config.yaml
arch: "crnn"
model: "sound classifier"
dataset: "chords played on synthesised instruments"
train_examples: 52083
gain_aug_db: 10
input: "waveform_16khz"
targets: ["root"]
num_classes: 12
norm: "batchnorm"
hidden_act: "relu"
depths: [1, 1, 2, 1]
kernel_size: 3
wave_channels: 64
wave_strides: [5, 4, 4, 2]
widths: [96, 144, 208, 320]
rnn_width: 192
rnn: "gru"
bidirectional: true
rnn_residual: true
rnn_layers: 4
label_smoothing: 0.1
loss: "cross_entropy"
optimizer: "muon"
muon_scale: "original"
learning_rate: 0.0087
momentum: 0.95
nesterov: true
orthogonalizer: "newton_schulz_5"
adamw_lr_other_params: 0.0013
max_grad_norm: 1.0
ema_decay: 0.99
max_steps: 5400
batch_size: 256
epochs: 26.5
lr_schedule: "cosine"
final_lr_fraction: 0.1
warmup_steps: 100
weight_decay: 0.04
adamw_weight_decay_other_params: 0
Rows from block 4 of a small sound classifier, named by matrix and row number. Each number is 500 + 50 x the weight over its row's rms, rounded and kept within 0 to 999. All counts start at 0. Numbers have three digits each.
Before each channel's rows are labels from the 100 clips, of 14848, where the channel reaches its highest value: "loudest band" is the band of the loudest frequency at the time of the peak. Only what is clearly more common there than usual is listed. The data: chords played on synthesised instruments.
# conv: width-3 conv, stride 2 (model.blocks.4.conv.weight, 320x208x3, each kernel summed), inputs 0-207

loudest band: 250 to 500 Hz
conv.206:518474481430501549481569499457442524532462555488505456427535470469462438567443472622537489483440529474547572466527444466493510545437482532371453511437501495546501563483532502583448488472468601507488554476464478411653467454457424554459618524524513507507525564569557437472536453453453555436556523501570496530604538508550527517470598420520533471441557415559559481577533567526485396540605441474428515381574570420565556500457544560569576547546530514480480473518537586502534519559527474397424475479545496487489532526476526452496473439529517525454447517460479470512508517480516494490544517572472472438495498483568644477538491491435

loudest band: 250 to 500 Hz
conv.265:591413475518478431455521489531467445552489443497533511518522524482456527504648460535533375483527583489420548452521587454514521518502521539490490444577452569559480385481554416577510590468518494501459471551552482532505428488522465557548400424436499524452419540470512452474503498428561480503494479510431505595469547463574472442508437533635420501537520510579379531500425578485467543468521537562519463498564455485536530542515427503517497463506417500459511547483515538439534452511594520438467541415499415463466451493581529445486502452551478500429508515518454594493490484505464509506415469487559496396517585533487324488525440496481

loudest band: 250 to 500 Hz
conv.36:513466505438512458525601550581500524460424514494513469478457462482491498434550551522480567439502504478520506439557483465474524532497514495512508420509469538434598534515578462516455565529568503579505476429602507550583506519449416460585498510465499457570432520589556494427445518490424536550458476459476518613419579543512434565554521465484520511407549404493510540545555522538561567575430532545480470511501460510635576494479475443577478477453487554570471493455560490540526535599561454572500446475436476468417454608489474551402516451558560480535543556402567521503482482523586605530483466433574412557563464578523432511461491510492

loudest band: 500 to 1000 Hz
conv.54:394550508528512444514387528528397519510507500570564492471431607560550496391462521515552476486465483576531515448555445472389518422481497486486515428497462490418496589524588545495531403523560553499514466597512424439553492561545490466473513528582490553498439450615454519545454485429481538481478553466428490471498512577489452395473456408460470502450552457510501533481492512516505469494512459494423510526466516496476458581508456470495429486400557467453557491463445453449491472564482481532534616403478563522504647453546556473433461432444487521530559519536580483510590568491483443398497513507526570447528549502529501586520548598553

loudest band: 250 to 500 Hz
conv.58:449514393513611428474531557543399521584532532506521505441497473477546496596574476531469497445509417426539521459460515471529488466578443521439373427486439507534504502539499414454596531560569491547512558607476527597530508519575496481438447567524514550514505483481553528485584611532482474601501504479536485542521575474491533473510455480605535473515494483521523609482475429497448637414490530454478571458450458414493433503494478455503526525470502498504556444522531530507591473420579523511606480402475558573527551419507506486584542492539504440490527504507466468498507500424492528545430487442590531506491553478459426530486519368432

loudest band: 250 to 500 Hz
conv.227:519407440448577458449599512495476520526574411491553507511446482520451479538540472427556483507500471491494563549541462583531509549494472468486500555521453473531450507473461514511590508518563598564476499523560566589466483469489424452491446583506592474516502496516541558627557482508401412449448517473520446562473445550427566475532478567493537522532476482575475500543383418372548511597502484472441499480484589441518484543458477516542419542525436484576503563479412474391488520493473583531473495458494423588548549538521506490507504502580475444513440477530488465401403466527545562358473531476483501409430446527436516525438562478443